From a checkpoint of a small image autoencoder.
Data: trained on rendered solids tumbling over patterned floors, 195000 training examples, 5.1 epochs.
Rows from block 3 of the encoder of a small image autoencoder, named by matrix and row number. Rows with one number belong to one neuron. Each number is 200 + 40 x the weight over its row's rms, rounded and kept within 0 to 999. All counts start at 0. After the name is the row's rms in percent of the matrix's.
After each neuron's rows are labels from the 100 images, of 14976, where the neuron reaches its highest value: "responds to" is what is common among them. Only what is clearly more common there than usual is listed. The data: rendered solids tumbling over patterned floors. In brackets: how many of the 100.
# fc1: MLP up (encoder.blocks.3.mlp.fc1.weight, 640x160), inputs 0-159
# fc2: MLP down (encoder.blocks.3.mlp.fc2.weight, 160x640, transposed), outputs 0-159

fc1.516,109,168,213,189,166,168,136,248,242,159,172,254,235,108,209,195,211,185,146,202,216,187,239,254,241,183,127,230,218,250,195,169,206,206,161,204,224,224,132,281,221,154,138,188,226,187,291,235,236,152,211,205,223,225,174,263,259,210,152,210,186,160,209,137,179,166,213,201,230,173,182,177,260,215,181,231,178,213,113,160,150,291,208,99,240,236,207,156,193,210,231,185,165,192,241,204,156,234,206,91,158,164,225,158,212,132,161,200,259,203,196,217,139,216,143,178,217,215,281,172,246,218,150,171,282,188,217,178,241,235,171,228,220,133,259,241,156,213,210,233,186,254,203,217,110,269,158,235,190,213,205,221,207,279,215,142,193,203,209,207,201
fc2.516,100,217,151,209,213,179,173,208,108,270,236,112,167,189,204,176,171,163,251,245,182,273,184,136,162,210,219,150,244,162,172,203,215,186,190,108,236,242,216,152,164,175,216,248,202,223,229,211,161,268,239,221,212,217,152,170,153,193,202,241,275,202,234,204,136,129,239,193,140,222,234,240,218,153,210,210,247,131,175,221,179,103,193,264,169,198,198,206,194,217,228,177,210,160,261,204,236,214,191,254,178,211,141,215,258,237,225,270,186,244,178,198,242,153,217,269,164,182,238,211,149,148,253,181,220,215,149,187,197,290,226,207,262,232,176,175,166,217,188,130,294,117,154,195,214,185,205,160,253,206,177,234,215,210,153,289,133,210,188,192,238
responds to: black object (48)

fc1.390,099,181,277,186,172,266,185,197,238,230,152,175,170,154,246,278,192,125,235,199,232,137,217,126,204,154,243,249,164,271,240,265,234,188,149,188,180,176,223,217,165,233,195,211,228,154,166,213,164,209,172,165,149,253,221,184,159,224,190,181,219,239,142,205,249,189,204,183,242,262,199,275,133,193,214,215,229,269,150,212,200,185,157,190,215,203,128,266,187,256,173,177,190,171,223,189,156,226,179,238,178,168,242,203,210,183,145,179,275,154,132,191,267,216,110,157,184,212,274,173,168,183,234,193,155,218,197,253,199,195,248,136,213,178,192,272,220,245,155,210,154,309,138,157,246,214,171,221,184,207,255,156,127,189,163,296,198,177,174,202,209
fc2.390,095,158,151,234,217,141,266,235,95,159,219,219,216,277,194,187,243,212,201,175,177,254,99,278,265,253,155,183,205,138,173,167,211,189,212,207,218,183,224,205,272,155,241,184,217,249,213,178,165,236,182,229,228,173,185,215,177,176,243,160,175,141,196,154,235,157,188,229,116,207,217,202,163,172,116,230,179,183,242,199,205,188,193,155,176,171,261,205,283,184,208,241,205,210,189,196,162,147,203,236,140,161,196,207,255,219,257,241,200,221,219,219,229,173,274,246,209,211,198,244,214,272,190,194,163,217,207,166,118,157,217,282,183,163,173,187,207,182,288,231,168,109,268,315,149,156,277,150,208,160,171,211,186,192,182,164,194,185,212,224,219
responds to: black object (50)

fc1.460,097,128,202,224,164,225,192,232,242,225,258,275,246,133,161,214,194,277,145,172,177,212,231,237,276,245,240,205,131,195,160,167,159,152,303,228,157,177,248,263,155,177,184,89,231,195,300,189,225,167,170,185,235,196,218,235,191,200,191,214,132,254,142,167,221,155,200,167,190,208,181,220,198,217,169,236,202,189,188,233,215,123,209,161,213,206,132,190,195,174,159,168,210,169,224,206,218,257,235,211,184,251,192,206,185,266,256,164,165,80,172,254,191,204,220,166,150,228,155,197,244,208,182,173,209,235,228,204,192,169,179,158,228,212,220,198,212,272,192,171,228,266,183,176,271,80,112,196,180,209,210,191,196,203,231,272,237,213,185,238,170
fc2.460,099,202,148,212,98,181,187,197,218,195,125,199,164,218,221,252,163,204,264,219,211,178,196,223,215,242,136,252,259,220,248,223,267,238,215,194,160,183,156,185,125,167,227,278,192,212,211,256,164,149,153,218,263,139,204,150,154,212,234,117,239,263,150,172,244,115,134,174,271,220,225,282,244,249,200,150,159,202,219,190,211,200,212,159,185,209,199,153,212,186,189,277,221,237,218,161,198,224,277,196,197,194,204,162,236,139,201,256,136,217,158,178,191,172,259,240,242,131,180,241,237,206,248,232,155,177,251,239,233,215,187,234,163,146,161,215,225,106,174,246,232,145,215,243,190,215,270,197,161,224,210,254,206,146,204,154,199,160,166,201,237
responds to: spring (27)

fc1.364,096,232,184,200,217,235,197,196,158,251,193,138,173,132,229,193,189,178,250,131,194,212,179,216,164,183,165,161,218,159,215,196,199,251,229,238,146,155,280,189,218,246,250,188,193,239,210,186,203,172,213,171,212,200,167,224,182,223,180,210,128,95,170,164,233,138,223,228,217,206,202,218,156,195,181,262,195,149,231,176,179,159,228,268,252,236,333,206,250,224,155,190,142,174,193,280,209,267,217,207,163,243,171,218,148,193,98,185,252,226,180,137,283,187,217,238,229,256,199,204,201,122,197,157,242,236,198,225,130,250,168,237,160,218,215,172,198,293,151,185,231,276,228,168,181,206,179,263,199,203,176,221,154,199,174,156,152,250,124,143,254
fc2.364,072,236,248,251,222,164,198,240,209,184,193,212,207,217,163,176,233,222,223,172,249,173,183,212,306,233,116,185,224,120,210,256,207,201,114,183,265,237,177,173,161,182,220,185,251,216,145,162,182,211,184,236,251,213,242,169,168,191,203,137,233,209,168,257,262,267,177,160,121,226,196,225,192,283,197,205,151,187,176,200,284,203,192,206,269,191,153,168,185,244,159,261,162,185,222,166,188,240,154,185,195,211,200,223,263,157,222,168,154,193,160,140,137,191,273,207,261,233,128,176,142,162,225,228,196,216,210,188,246,145,203,243,138,139,96,247,198,188,199,173,204,139,238,223,199,186,219,163,207,309,136,164,224,217,204,206,262,192,175,273,179
responds to: green object (46)

fc1.176,090,150,146,272,236,119,244,187,275,248,210,275,204,274,205,81,155,207,185,131,168,257,158,302,212,240,143,184,261,207,188,204,255,254,202,244,275,241,151,241,238,198,214,178,227,192,212,224,198,173,225,187,203,203,178,169,169,150,180,144,200,211,198,172,227,196,191,241,261,236,144,162,167,194,123,138,134,221,178,225,155,219,166,127,163,231,232,177,173,205,176,175,173,136,188,193,213,194,207,236,174,213,155,287,220,173,141,172,130,226,143,221,151,201,218,241,152,218,192,229,278,195,201,206,287,232,161,191,258,155,181,173,212,177,284,218,274,212,170,194,161,180,181,170,218,184,207,207,196,175,202,183,268,203,220,251,244,184,205,207,209
fc2.176,095,202,213,209,145,222,238,170,178,130,178,193,160,180,140,178,207,231,191,229,209,134,151,258,204,154,225,208,173,122,270,180,226,194,295,103,153,184,268,286,244,166,239,171,188,206,239,197,222,248,204,154,204,220,230,206,216,195,185,234,194,273,119,172,232,186,243,195,186,217,212,92,163,195,262,186,217,151,226,165,285,164,164,230,263,127,121,145,191,152,184,183,219,174,227,292,205,247,241,165,168,188,212,242,226,279,186,219,196,130,245,172,196,178,203,233,219,271,296,171,249,148,198,233,211,224,215,215,208,210,225,215,183,238,205,196,218,192,166,188,198,215,154,211,158,167,251,158,161,195,173,223,206,232,241,148,171,216,245,110,210
responds to: green object (57); yellow object (49); its colour: green (30)

fc1.471,085,130,231,229,200,184,177,147,234,220,170,219,202,221,180,226,236,174,265,200,242,244,246,212,175,176,282,180,199,278,141,213,264,181,185,173,203,207,171,167,208,215,275,176,154,239,219,220,213,133,186,111,191,141,143,198,193,202,183,130,224,169,163,129,244,167,196,164,108,205,227,173,273,196,163,213,132,272,258,209,232,127,136,274,115,242,169,202,203,269,216,199,188,217,131,167,203,229,245,254,209,222,147,171,261,219,140,227,285,256,222,216,171,159,179,185,223,150,210,309,229,149,274,202,170,193,201,254,208,219,161,217,254,223,217,179,178,238,196,204,198,198,161,172,195,246,152,140,192,221,218,200,184,206,154,199,174,180,238,158,238
fc2.471,088,224,206,207,245,201,184,185,242,116,216,214,242,166,226,214,237,167,203,190,179,234,253,222,152,229,268,234,168,233,176,129,130,252,224,191,132,169,285,153,231,173,218,166,240,241,223,192,179,144,232,147,242,256,211,136,171,200,217,198,185,182,271,162,211,225,197,196,188,262,196,129,231,194,223,217,188,135,173,217,201,199,234,224,143,190,135,204,99,193,173,197,270,236,146,199,265,311,190,209,185,249,267,223,185,223,158,184,149,124,122,239,151,181,248,189,243,205,117,165,133,194,154,200,205,216,216,163,287,193,168,161,129,208,207,224,236,210,157,230,257,203,207,153,250,182,255,151,174,160,243,133,227,208,219,209,244,189,206,180,230
responds to: blue object (48); spring (26)

fc1.140,063,218,267,234,176,191,222,166,199,174,209,149,143,176,232,216,203,240,171,194,241,183,267,144,202,215,127,195,100,179,152,162,217,174,224,210,246,206,185,202,183,240,213,262,232,215,188,160,241,224,167,183,251,201,255,162,220,207,210,98,204,229,203,177,222,171,225,120,163,227,113,210,246,223,212,143,209,170,190,204,192,223,224,233,148,197,337,226,219,186,220,236,126,241,237,214,214,229,146,256,224,129,198,165,226,234,187,153,232,204,282,118,238,168,209,218,124,215,180,264,198,207,274,255,244,194,158,157,181,146,211,176,217,212,168,212,158,244,149,271,219,224,204,227,150,274,200,168,128,139,239,138,235,182,206,156,153,177,187,154,199
fc2.140,059,167,173,195,224,199,155,237,280,235,159,254,272,222,152,238,217,151,160,171,118,191,168,193,137,153,291,244,240,243,242,268,217,219,146,189,170,118,215,206,204,130,208,169,208,195,214,244,187,248,204,243,133,158,182,166,171,216,197,282,173,160,125,241,179,207,139,242,203,180,258,194,174,182,119,255,199,231,218,210,166,168,196,182,251,192,107,158,226,206,177,226,215,172,203,179,205,184,241,139,118,232,234,180,210,164,189,235,208,176,138,292,167,253,222,200,265,155,174,172,180,199,186,199,162,238,255,264,178,237,222,200,175,238,192,177,154,127,251,204,155,146,193,179,269,140,167,243,265,244,189,206,180,192,163,208,253,231,208,197,242
responds to: count: four (51); blue object (43)

fc1.204,079,150,179,180,165,224,186,210,196,188,148,237,198,232,165,254,222,262,233,233,185,222,265,142,177,223,215,155,205,127,210,191,190,195,172,136,158,239,88,261,275,158,178,195,142,181,194,199,204,240,199,212,268,110,242,169,215,211,229,250,138,265,204,215,214,259,166,254,211,170,228,210,239,242,180,205,232,209,176,224,191,187,183,144,234,113,199,239,198,166,222,235,267,290,236,158,236,210,263,212,172,152,211,116,162,124,166,261,125,160,158,107,244,236,200,193,149,218,189,205,254,225,268,225,173,166,137,204,216,200,228,228,277,197,185,191,198,189,210,211,176,105,218,173,195,136,240,205,191,256,225,185,209,240,225,139,205,251,189,206,196
fc2.204,062,295,235,192,227,162,199,208,273,198,199,228,193,186,234,153,179,218,229,227,158,185,200,198,127,197,212,155,123,216,182,290,194,202,225,230,191,182,232,183,127,146,220,160,208,225,234,184,202,165,204,153,160,251,205,187,142,209,193,196,243,184,275,230,225,144,235,249,210,265,221,177,209,214,158,229,153,157,201,176,196,207,180,215,147,210,209,226,126,205,204,156,172,178,164,205,201,215,283,243,300,257,243,232,146,174,136,199,278,248,174,242,112,175,163,215,269,178,153,191,180,187,183,269,224,172,225,90,183,243,139,190,143,172,183,129,210,209,165,183,235,302,176,204,284,238,146,225,250,169,238,194,173,220,207,248,251,216,191,142,186
responds to: count: four (48); yellow object (41); its colour: yellow (25)

fc1.11,103,169,229,207,252,164,220,240,158,198,220,241,160,226,172,257,241,240,238,202,176,132,271,246,159,227,177,222,217,264,186,233,167,163,121,199,201,229,164,162,208,163,240,157,148,226,140,147,160,174,211,111,272,177,197,241,269,155,189,240,132,165,230,176,145,179,182,184,155,266,202,203,284,206,200,188,210,264,243,176,191,182,194,219,270,220,147,178,182,175,181,209,189,192,176,143,146,209,192,250,176,306,205,175,195,163,230,251,215,134,212,197,202,187,179,181,277,238,173,214,214,272,187,310,196,282,226,117,196,209,231,169,151,196,181,178,196,216,222,199,172,178,178,217,223,169,130,165,147,152,180,236,151,248,243,138,189,126,266,186,216
fc2.11,085,246,188,216,152,190,208,174,241,179,185,225,232,200,140,167,228,171,198,206,110,230,184,200,181,190,213,192,238,182,165,167,234,203,108,113,208,196,229,192,270,157,203,236,215,217,149,209,172,227,212,186,228,248,229,162,195,200,208,179,131,174,241,233,177,224,218,159,165,212,168,248,200,236,207,281,295,281,158,260,154,237,187,255,201,195,184,169,204,259,180,176,236,213,156,223,190,259,240,261,252,226,241,168,195,258,139,216,175,225,150,90,219,106,188,140,283,168,185,222,175,213,205,214,187,276,167,88,234,172,158,165,193,197,236,162,244,204,229,275,234,256,182,210,195,240,173,253,219,257,235,179,114,170,221,181,210,190,269,167,175
responds to: spring (25)

fc1.474,097,228,237,221,230,197,147,188,170,213,211,266,282,202,210,127,142,279,180,177,235,129,203,232,186,255,226,200,206,154,183,262,154,223,216,192,178,212,102,237,182,294,174,181,206,227,192,130,212,189,247,160,199,207,262,185,203,153,194,248,272,196,217,218,194,219,169,244,220,205,172,248,197,180,229,101,197,180,181,175,191,128,193,220,219,167,176,144,223,174,216,159,234,208,188,261,221,247,187,203,185,219,249,238,227,155,182,244,88,239,222,129,173,201,170,163,194,136,154,177,128,288,186,215,258,251,199,179,272,237,251,164,206,179,170,205,231,185,231,216,133,209,191,211,267,203,153,263,137,235,183,253,137,200,174,230,136,149,254,237,205
fc2.474,103,209,166,131,190,168,167,200,195,163,227,171,202,217,200,268,242,147,204,233,246,264,169,163,244,137,140,265,256,229,178,167,132,158,112,172,194,196,229,186,218,198,199,170,268,156,130,298,273,156,212,233,191,199,176,217,226,159,261,209,273,156,221,162,270,257,191,237,249,174,282,212,197,186,156,217,166,193,212,191,237,205,158,168,239,234,177,218,259,176,123,191,138,201,167,196,174,240,193,97,263,117,182,236,146,263,260,158,243,173,234,200,234,253,186,220,228,167,269,184,202,170,201,218,156,181,142,207,186,135,218,247,246,194,197,221,172,244,167,223,231,186,168,190,132,214,160,156,207,218,209,156,249,210,207,193,181,280,188,227,198
responds to: black object (45)

fc1.629,094,262,148,229,182,172,205,227,211,240,194,182,195,246,214,189,168,131,186,214,126,146,193,181,284,211,204,170,167,246,127,178,189,254,186,158,270,214,279,212,232,185,200,124,190,218,267,189,180,207,180,195,232,202,190,133,227,236,160,207,185,180,240,229,278,166,223,202,205,169,133,190,211,314,183,166,230,186,197,199,289,198,127,190,232,259,223,199,197,180,194,297,201,167,255,285,129,229,154,150,215,217,225,184,250,214,175,160,182,171,204,180,188,170,249,269,193,139,188,185,254,214,142,158,217,207,225,180,138,252,219,134,213,230,210,186,121,162,220,239,217,225,201,235,275,215,226,208,140,250,228,113,158,234,127,165,181,241,225,167,167
fc2.629,081,201,173,138,254,203,132,232,211,222,221,226,164,251,244,240,170,217,166,207,187,203,196,267,128,276,202,177,205,200,272,218,197,154,263,248,215,218,174,199,213,232,198,179,222,225,203,190,169,167,224,210,243,212,247,236,197,184,131,276,156,261,195,177,238,255,249,200,204,245,216,258,194,134,184,194,263,181,134,216,195,127,234,151,261,146,233,225,227,184,306,193,218,221,177,93,208,253,200,157,120,151,240,217,155,217,187,175,237,220,124,182,157,191,199,165,234,184,297,212,170,158,214,231,183,179,184,202,179,107,170,257,203,189,131,252,155,201,187,138,194,200,118,158,178,213,153,200,212,156,228,254,159,159,276,221,179,244,166,213,170
responds to: blue object (83); its colour: blue (46)

fc1.231,115,244,206,158,160,194,167,141,168,267,204,215,205,178,102,221,213,123,230,156,123,255,166,233,173,202,200,225,179,189,212,239,187,246,179,162,187,119,161,287,175,198,213,154,178,225,282,182,217,180,247,147,255,257,150,220,225,172,205,208,182,228,222,195,221,155,251,204,249,228,274,166,212,242,193,246,149,234,239,164,240,252,193,165,154,138,135,244,199,129,166,202,247,192,224,210,249,113,206,167,226,167,167,211,236,228,212,197,159,170,151,176,211,201,206,250,198,205,195,175,155,151,161,253,180,197,178,268,202,225,116,204,221,118,268,257,235,245,164,182,196,233,300,231,167,155,166,187,263,206,227,179,220,160,168,220,273,238,266,224,221
fc2.231,108,192,209,201,247,162,235,251,177,164,263,135,104,176,253,201,237,300,208,251,272,96,242,220,244,184,205,168,207,200,217,216,187,161,284,202,209,267,294,174,181,179,180,172,132,187,177,163,138,213,212,200,156,184,223,210,145,211,175,181,132,236,189,226,111,278,307,178,168,197,154,239,205,156,185,175,226,266,181,222,211,155,181,218,230,236,220,176,140,242,222,188,168,211,106,216,184,175,145,220,180,204,228,231,207,167,239,189,210,239,226,227,229,242,230,228,178,167,246,201,247,236,174,213,242,203,256,187,192,187,253,181,193,238,117,146,228,130,181,151,169,178,129,209,239,200,158,228,184,173,214,191,188,264,252,197,141,189,178,213,147
responds to: count: four (49); yellow object (48); its colour: yellow (25)

fc1.392,090,210,187,154,210,270,276,195,193,290,233,197,182,195,227,225,222,148,248,218,176,134,172,287,233,207,208,187,150,127,288,191,177,156,141,132,191,211,203,153,262,212,143,160,213,157,172,217,222,237,215,222,167,309,238,227,169,193,231,111,182,221,177,173,157,172,192,133,202,205,177,282,232,174,276,151,227,297,207,224,228,201,201,257,168,177,226,216,205,227,148,169,167,140,206,218,197,236,157,175,171,131,170,150,201,152,231,238,199,210,211,165,159,183,100,259,116,182,199,218,215,177,148,248,230,174,249,164,162,208,170,230,189,196,257,215,205,221,191,247,154,246,157,185,201,251,200,225,153,243,260,225,215,221,235,193,138,245,202,191,165
fc2.392,076,160,195,230,138,188,228,214,157,155,234,221,228,218,197,252,128,251,194,162,257,312,214,197,187,236,224,230,214,268,196,205,216,231,238,225,127,144,213,189,166,231,224,133,186,302,263,134,241,198,174,217,238,210,176,167,181,184,151,192,245,147,218,221,203,257,198,215,203,246,223,258,195,176,178,250,224,144,155,198,227,185,252,104,177,175,153,214,187,182,188,281,288,181,147,214,236,177,189,183,130,125,257,187,163,168,172,150,217,180,259,272,263,261,229,150,173,148,260,180,190,174,245,206,190,153,193,235,143,169,221,187,275,146,171,179,142,186,171,215,154,142,254,229,231,172,218,207,245,190,195,154,175,150,191,216,251,178,158,175,208
responds to: green object (47); its colour: green (26)

fc1.369,042,192,204,176,248,155,225,155,182,206,147,176,129,208,210,178,134,246,155,220,191,236,189,175,210,233,162,163,240,207,174,202,201,213,218,210,181,229,226,211,179,167,251,174,167,238,234,176,175,189,227,175,203,213,287,255,213,191,161,198,235,111,168,167,153,180,275,172,144,180,155,206,195,240,221,145,106,230,169,155,231,194,234,172,219,274,246,232,140,154,199,223,158,217,173,220,150,237,212,204,239,226,195,330,261,175,234,230,179,312,215,280,210,184,183,233,180,190,119,169,206,203,123,181,202,217,146,127,227,180,192,211,163,190,265,267,261,209,158,237,207,225,236,238,201,228,228,263,168,159,213,256,193,134,280,249,158,200,181,280,161
fc2.369,041,225,227,181,165,223,159,241,198,189,222,278,277,254,119,236,242,152,169,187,157,154,207,195,190,194,259,230,153,199,181,244,207,252,173,190,189,172,211,185,221,192,187,219,209,198,212,158,223,219,126,267,208,167,161,171,180,257,192,218,179,242,207,231,202,191,121,222,221,183,242,243,245,142,148,271,252,215,200,201,160,228,152,189,213,163,142,173,254,275,164,200,236,214,217,182,222,187,210,188,138,219,277,93,252,201,207,228,232,124,132,176,167,209,199,197,219,123,266,225,221,243,241,202,167,233,277,248,131,250,193,220,214,244,135,175,89,158,227,186,174,176,196,185,206,193,149,201,291,198,185,179,161,225,150,156,194,220,224,154,304
responds to: count: four (49)

fc1.604,088,164,145,238,228,188,181,240,255,128,136,192,123,102,135,145,163,201,237,169,209,271,200,225,198,179,219,228,176,220,218,229,245,135,211,210,233,218,200,260,194,212,294,285,195,194,182,174,213,200,178,210,148,238,191,208,211,133,137,264,215,192,232,155,195,230,186,184,213,240,180,167,260,234,162,153,98,204,207,264,161,286,281,199,198,197,150,272,179,176,205,250,170,201,246,107,128,177,158,183,134,214,213,199,123,220,203,214,162,169,204,126,221,171,269,225,160,253,197,209,191,226,160,184,260,221,153,268,217,233,228,236,221,198,232,223,248,234,193,171,151,225,191,233,234,202,200,213,147,147,214,176,172,252,219,211,208,153,231,246,177
fc2.604,082,210,200,114,216,294,242,193,160,159,210,227,172,252,216,221,185,270,250,233,145,240,116,134,197,259,170,189,206,198,237,274,148,274,250,203,181,156,208,106,178,209,209,194,151,227,192,150,216,217,213,201,201,183,202,224,169,179,220,150,210,234,220,139,213,254,158,193,182,174,204,258,132,194,175,233,176,252,181,154,248,138,202,210,207,222,225,180,198,201,214,170,269,201,234,265,257,189,236,160,147,214,236,252,229,200,115,189,254,201,165,259,150,213,196,189,148,192,171,186,273,172,275,197,134,266,215,252,166,162,126,221,239,222,216,171,181,144,204,234,192,136,218,196,251,257,196,254,233,163,116,290,215,180,187,206,202,225,204,139,164
responds to: black object (41)

fc1.58,121,244,171,268,265,187,230,202,129,301,236,153,180,240,256,222,234,164,188,186,153,176,150,174,161,175,232,183,213,282,189,238,192,214,201,172,216,245,220,197,160,208,212,181,168,227,244,195,199,217,159,159,228,123,121,185,188,121,221,199,172,234,214,205,222,167,145,164,266,163,219,179,269,227,314,167,181,158,207,216,222,214,199,115,205,194,153,228,145,169,262,228,230,204,172,131,147,275,195,204,224,189,221,229,196,166,206,161,114,232,181,97,296,240,187,193,251,178,203,209,171,139,210,237,213,230,174,159,225,244,118,224,212,227,160,244,190,209,208,220,240,216,200,247,246,226,169,211,231,182,244,123,208,178,244,164,180,263,234,170,137
fc2.58,141,146,210,184,246,184,216,166,196,139,228,231,182,151,169,198,174,183,271,194,193,193,171,203,265,235,213,202,145,151,195,201,293,213,190,219,171,133,206,254,161,190,190,185,215,135,133,149,342,236,211,261,130,251,268,178,189,277,234,168,230,218,195,282,244,172,183,123,194,226,234,224,232,187,119,221,204,220,170,230,237,198,153,231,203,204,157,171,248,193,191,273,152,179,166,202,232,197,192,177,196,144,176,119,162,228,282,138,210,207,231,226,165,230,209,176,187,217,183,161,255,176,197,133,128,168,209,171,179,223,267,196,157,174,228,243,212,145,209,230,254,222,219,227,212,187,270,217,175,278,167,254,149,252,212,210,202,131,186,146,189
responds to: green object (75); its colour: green (45)

fc1.316,117,187,226,275,211,205,189,169,184,152,263,225,203,176,180,218,233,198,234,241,146,216,290,226,257,170,168,129,177,229,149,203,229,192,181,213,195,267,266,209,199,132,186,175,218,245,213,227,211,196,204,191,197,234,182,282,191,202,158,216,196,162,150,213,182,215,234,203,229,178,202,252,188,207,149,246,254,236,164,227,141,148,168,298,182,176,165,148,107,160,150,212,265,154,166,153,149,203,151,257,168,195,216,167,178,182,228,223,226,261,189,167,119,199,195,202,240,195,306,261,175,253,231,140,101,166,179,170,203,240,231,199,204,188,148,176,185,229,243,171,237,268,175,182,169,208,211,161,171,238,216,292,266,180,304,172,209,178,142,171,165
fc2.316,110,221,177,226,152,209,191,256,218,228,187,228,209,170,195,115,210,212,161,229,247,195,182,205,143,249,227,285,202,241,209,245,233,226,224,185,120,256,150,143,157,196,243,206,240,126,252,196,159,140,180,233,195,198,195,151,188,210,235,133,247,232,165,165,224,181,252,191,228,168,208,161,157,130,258,210,201,181,167,178,213,194,157,144,143,267,206,196,279,138,287,224,248,156,182,195,189,150,157,132,126,157,207,198,265,175,178,250,169,183,240,162,186,156,220,156,214,244,220,201,239,188,219,177,241,211,228,246,239,234,204,253,170,180,275,183,185,253,176,212,299,197,203,157,281,175,115,293,183,237,194,141,191,220,215,178,188,209,132,254,223
responds to: black object (40)

fc1.314,083,216,173,196,113,171,254,253,205,291,133,154,232,208,188,199,233,107,235,223,186,174,194,172,236,174,189,245,212,132,211,223,207,170,199,193,192,180,208,234,141,199,157,215,190,244,150,255,193,210,246,227,140,214,209,201,189,275,188,177,172,217,219,221,253,162,181,60,207,272,247,221,123,203,224,242,217,258,266,245,302,231,164,227,134,155,192,159,221,164,169,198,219,181,172,213,265,180,247,169,203,182,190,221,158,156,121,268,202,194,152,163,197,182,240,253,182,214,250,233,201,146,163,157,218,125,192,217,190,219,178,201,251,202,284,205,191,161,193,152,233,154,222,230,191,234,178,214,152,225,230,150,273,204,223,167,266,224,171,133,247
fc2.314,069,166,169,182,210,192,250,189,202,190,190,290,248,225,125,205,143,207,130,186,175,173,231,213,212,183,226,158,137,257,218,241,208,221,133,200,216,198,212,180,115,225,234,193,198,175,185,157,208,205,244,210,205,162,200,265,229,283,147,213,240,169,220,202,215,110,205,252,113,151,241,219,244,251,155,203,136,153,139,201,126,210,206,232,230,236,206,207,175,242,142,161,196,216,242,209,134,143,288,183,240,166,169,145,226,188,295,116,179,190,223,199,161,231,222,196,177,282,265,168,219,227,229,298,170,216,264,164,265,220,205,221,145,262,242,194,211,193,156,207,167,284,211,167,168,155,257,169,213,167,201,209,214,178,213,194,184,157,226,205,254
responds to: black object (47)

fc1.159,102,194,137,188,159,151,261,189,209,222,127,267,251,241,247,188,191,96,233,154,176,217,166,218,218,172,194,199,192,169,250,161,161,192,233,218,171,206,157,244,190,194,196,186,202,136,146,212,144,168,185,208,223,186,158,179,125,188,268,237,168,134,149,149,236,262,257,226,203,222,167,145,212,266,248,238,190,278,236,260,284,170,233,171,147,233,155,234,229,197,158,252,195,160,209,171,253,212,244,163,116,232,120,137,227,251,186,191,139,234,205,252,209,245,176,196,166,256,241,213,229,238,235,232,215,233,191,252,179,202,188,153,196,200,164,205,199,168,204,195,90,196,242,227,206,123,173,246,259,227,190,170,235,167,222,201,165,285,207,165,240
fc2.159,101,227,194,212,233,215,173,234,215,184,227,214,177,179,221,165,248,257,164,253,169,207,197,144,168,160,225,277,186,194,200,206,179,249,189,225,203,224,230,206,184,168,157,243,222,242,214,181,168,245,246,247,216,209,181,195,163,191,168,163,177,293,181,224,120,244,285,181,257,145,209,193,231,141,142,182,161,202,166,212,219,218,54,217,228,251,194,214,146,227,279,202,158,230,160,232,73,216,212,214,232,209,230,234,155,139,152,199,233,171,228,168,204,208,201,231,217,133,208,240,160,264,258,149,241,176,172,151,161,188,219,185,202,232,230,171,277,200,181,210,214,243,183,190,219,257,216,179,115,212,175,164,137,175,215,174,292,120,192,152,292
responds to: black object (47)

fc1.255,128,217,143,223,161,193,264,212,173,193,222,242,228,223,186,199,229,185,198,230,261,191,207,208,194,186,189,122,193,145,180,127,183,193,162,238,231,185,183,226,183,199,201,150,196,232,186,240,210,223,154,111,227,162,184,214,158,224,269,198,255,138,221,274,128,171,186,241,111,152,251,179,141,194,214,157,122,127,224,191,264,199,209,188,213,215,170,155,169,248,180,202,198,180,179,246,211,183,274,260,191,198,241,272,196,189,277,230,151,219,154,202,155,202,170,173,202,213,194,202,147,182,259,344,320,187,155,147,230,168,243,291,155,214,278,215,136,186,210,205,222,235,214,189,215,247,152,239,213,219,160,201,194,207,221,184,236,189,141,200,146
fc2.255,103,118,263,113,175,175,191,220,205,219,249,128,172,203,182,140,181,246,245,221,229,248,187,193,174,271,157,272,243,209,245,255,224,176,221,155,231,224,164,219,169,283,211,165,172,119,211,214,218,163,212,173,201,250,181,240,275,167,161,181,155,153,149,160,216,214,222,143,164,227,175,247,197,105,242,232,183,302,208,174,212,230,127,156,251,232,199,159,244,143,179,182,239,149,202,180,239,173,184,151,169,160,223,169,188,155,200,170,158,198,264,272,199,174,176,229,224,164,214,216,239,164,226,196,201,177,208,251,182,136,166,193,237,201,103,222,173,224,225,197,222,126,215,194,288,232,255,254,241,221,230,207,213,223,136,186,198,208,240,146,270
responds to: green object (39); purple object (39)